config = dict(
    arch='convmixer',
    model='self-supervised image encoder',
    dataset='cartoon faces',
    train_examples=50862,
    image_size=32,
    crop_scale_min=0.2,
    horizontal_flip=True,
    translate=0.12,
    color_jitter=0.6,
    cutout=0.25,
    method='barlow_twins',
    norm='groupnorm',
    activation='leaky_relu',
    weight_standardization=True,
    patch_size=4,
    depths=[12],
    kernel_size=9,
    widths=[256],
    projector_hidden=512,
    projector_out=1024,
    projector_hidden_layers=2,
    init='torch_default',
    optimizer='soap',
    beta2=0.999,
    lr=0.002,
    beta1=0.95,
    shampoo_beta=0.95,
    eps=1e-08,
    precondition_frequency=32,
    max_precond_dim=1536,
    merge_dims=False,
    one_sided=False,
    adamw_lr_other_params=0.00085,
    grad_clip=5.0,
    ema_decay=0.99,
    magnitude_pruning=0.5,
    steps=10700,
    batch_size=256,
    epochs=53.9,
    lr_schedule='cosine',
    final_lr_fraction=0.1,
    warmup_steps=1070,
    weight_decay=0.2,
    adamw_weight_decay_other_params=0.01,
)
Rows from block 7 of a small self-supervised image encoder, named by matrix and row number. Each number is 200 + 40 x the weight over its row's rms, rounded and kept within 0 to 999. All counts start at 0. After the name is the row's rms in percent of the matrix's.
After each channel's rows are labels from the 100 images, of 14848, where the channel reaches its highest value: "peak on" is the class under the peak. Only what is clearly more common there than usual is listed. The data: cartoon faces. In brackets: how many of the 100.
# pw: pointwise conv (model.blocks.7.pw.weight, 256x256x1x1, standardized in use), inputs 0-63

pw.108,125,234,171,220,205,200,200,206,261,234,146,149,283,120,200,200,213,200,200,200,269,200,271,218,218,184,151,190,200,156,146,268,183,200,200,197,166,209,281,281,322,262,200,200,160,200,200,244,182,226,226,200,200,135,255,179,177,138,200,255,200,284,180,200,200
peak on: eye (60); skin (37)

pw.136,108,200,200,200,226,283,200,200,248,200,161,200,200,200,200,132,200,200,216,232,200,197,200,200,184,169,200,193,200,173,200,200,147,187,241,168,195,117,206,200,205,200,226,200,427,200,200,200,200,200,200,200,123,127,200,200,132,200,198,159,237,200,363,133,200
peak on: eye (52); skin (37)

pw.44,110,162,174,200,200,200,200,282,200,200,143,200,200,200,170,144,255,200,200,200,125,178,278,313,200,238,200,131,200,224,110,200,222,126,200,276,200,200,200,232,200,267,200,200,151,299,307,200,230,200,213,200,244,210,200,200,200,210,274,143,185,338,200,200,241
peak on: hair (52)

pw.224,123,180,196,191,200,200,200,138,200,200,181,200,177,148,139,256,202,209,200,200,200,178,212,241,191,161,263,200,203,216,200,200,284,221,200,200,200,275,200,235,200,200,200,123,200,200,74,200,156,215,200,279,200,200,200,200,200,200,200,77,226,200,203,228,274
peak on: hair (56)

pw.229,074,146,200,142,206,254,200,200,206,168,200,29,200,200,304,200,200,200,166,159,170,220,200,221,237,121,200,200,200,222,160,200,200,132,200,200,200,200,200,200,200,121,169,183,268,200,179,309,256,134,160,200,200,200,200,200,200,177,219,200,212,200,193,200,200
peak on: skin (69); hair (28)

pw.150,080,272,200,200,149,130,200,200,200,179,210,223,262,173,158,219,200,200,251,200,232,202,200,200,245,207,200,188,128,175,202,200,200,200,235,200,231,218,200,200,200,200,200,200,142,289,200,136,265,200,221,200,200,200,200,164,200,230,140,200,200,238,200,200,200
peak on: hair (74)

pw.65,111,241,208,242,200,200,200,214,200,202,200,200,128,200,200,200,200,200,222,177,200,263,283,270,200,145,200,85,123,219,183,189,192,200,200,293,150,200,200,174,231,180,178,167,307,200,200,342,200,200,166,200,200,200,200,112,158,200,200,200,200,155,156,201,123
peak on: skin (57)

pw.235,088,90,179,200,154,176,331,200,200,200,200,109,232,200,273,140,94,195,200,200,262,200,167,157,242,200,200,200,200,200,171,200,239,200,200,200,112,327,200,256,200,200,200,200,200,200,200,200,200,278,289,213,200,228,200,200,173,200,200,292,200,265,303,161,240
peak on: hair (83)

pw.49,107,200,200,278,200,200,258,200,254,200,200,286,217,138,168,200,243,200,200,231,266,200,200,215,310,183,186,200,200,200,200,227,266,104,225,200,252,161,273,200,151,224,163,235,200,210,263,200,231,200,200,269,200,267,200,200,47,200,181,200,92,9,200,257,200
peak on: skin (75)

pw.83,103,200,183,149,179,200,200,200,200,200,159,201,191,181,223,200,231,200,200,137,195,229,155,324,191,200,106,200,175,161,162,141,169,119,103,200,253,234,200,206,183,200,209,200,200,200,157,112,207,108,191,124,200,200,170,200,200,200,226,243,170,86,159,200,123
peak on: skin (92)

pw.139,089,118,200,221,200,200,142,158,200,200,74,200,122,200,200,200,200,148,200,261,200,105,200,200,202,168,126,200,200,200,231,200,200,200,200,206,200,188,232,200,138,200,248,235,200,200,150,211,115,169,200,200,239,200,259,217,193,165,249,231,200,200,168,139,209
peak on: glasses (44)

pw.141,116,255,200,177,200,239,235,193,200,200,200,294,200,137,233,185,200,243,248,200,200,200,105,213,200,200,213,200,219,196,200,278,159,128,200,200,168,200,152,70,272,200,159,272,200,200,240,144,200,200,208,200,209,200,200,199,200,200,200,197,126,154,203,200,193
peak on: hair (34)

pw.185,113,200,200,200,200,163,200,221,135,200,200,200,200,151,121,104,77,213,238,107,200,200,200,160,200,237,224,200,200,233,195,200,207,298,200,225,225,174,361,200,232,200,169,226,200,200,222,200,200,151,200,262,186,236,132,172,191,200,200,173,211,200,215,200,184
peak on: hair (68)

pw.124,105,200,198,156,200,138,200,200,200,200,208,296,200,203,182,200,267,152,200,200,153,200,294,200,210,228,222,145,257,215,200,200,229,200,174,211,66,200,242,205,157,233,200,275,200,243,259,200,163,200,164,146,200,200,200,200,200,200,119,200,256,313,240,201,200
peak on: backdrop (100)

pw.142,114,200,269,185,232,200,200,121,169,211,200,155,200,193,87,150,351,200,121,150,200,157,200,200,232,200,142,189,200,101,139,200,165,200,200,200,253,268,201,213,192,220,249,338,160,145,200,200,200,200,256,121,118,200,200,334,242,165,200,200,200,200,213,109,175
peak on: clothes (32)

pw.219,113,258,200,200,200,200,200,173,200,173,200,142,161,230,200,289,135,200,200,200,208,182,288,242,141,211,175,225,200,200,200,200,200,224,200,332,118,187,251,157,200,220,261,223,200,194,200,200,208,121,161,248,200,163,200,218,200,200,197,217,263,101,200,189,200
peak on: backdrop (100)

pw.95,119,281,145,200,200,200,200,200,200,215,200,192,231,141,200,217,162,210,154,239,244,200,172,187,200,200,207,335,242,234,200,200,184,225,200,201,229,200,232,200,200,329,178,200,206,200,200,143,150,200,200,200,118,200,200,255,200,283,271,246,226,329,192,295,200
peak on: eye (53)

pw.105,112,200,200,255,266,200,200,160,200,261,200,200,226,218,198,200,219,200,146,200,200,200,200,201,226,200,132,200,137,200,200,122,277,215,212,101,196,200,265,200,245,200,224,200,200,242,123,317,200,227,197,178,200,206,200,210,200,157,200,200,114,200,200,236,169
peak on: eye (47)

pw.164,087,258,200,172,22,115,281,200,200,200,200,295,200,200,279,200,200,167,193,200,200,114,200,200,127,200,200,200,181,200,246,200,200,74,239,106,200,200,200,206,218,287,200,145,200,259,130,216,200,239,354,200,188,191,200,200,169,200,164,200,176,213,214,165,163
peak on: hair (49)

pw.171,111,231,213,166,228,200,200,200,234,200,128,200,120,271,169,200,157,200,200,200,183,205,143,168,200,171,200,174,137,200,190,200,174,169,209,133,200,145,200,200,138,200,200,200,200,168,127,200,234,200,200,200,200,214,200,173,161,200,200,200,200,281,200,231,227
peak on: skin (54); hair (31)

pw.61,099,200,208,126,200,200,231,200,150,213,200,200,159,200,200,193,338,228,261,200,237,200,200,200,171,200,200,294,162,200,176,221,200,200,186,200,200,236,200,180,200,200,200,201,200,62,200,200,176,200,200,210,161,200,140,200,200,200,200,200,183,147,234,241,233
peak on: backdrop (100)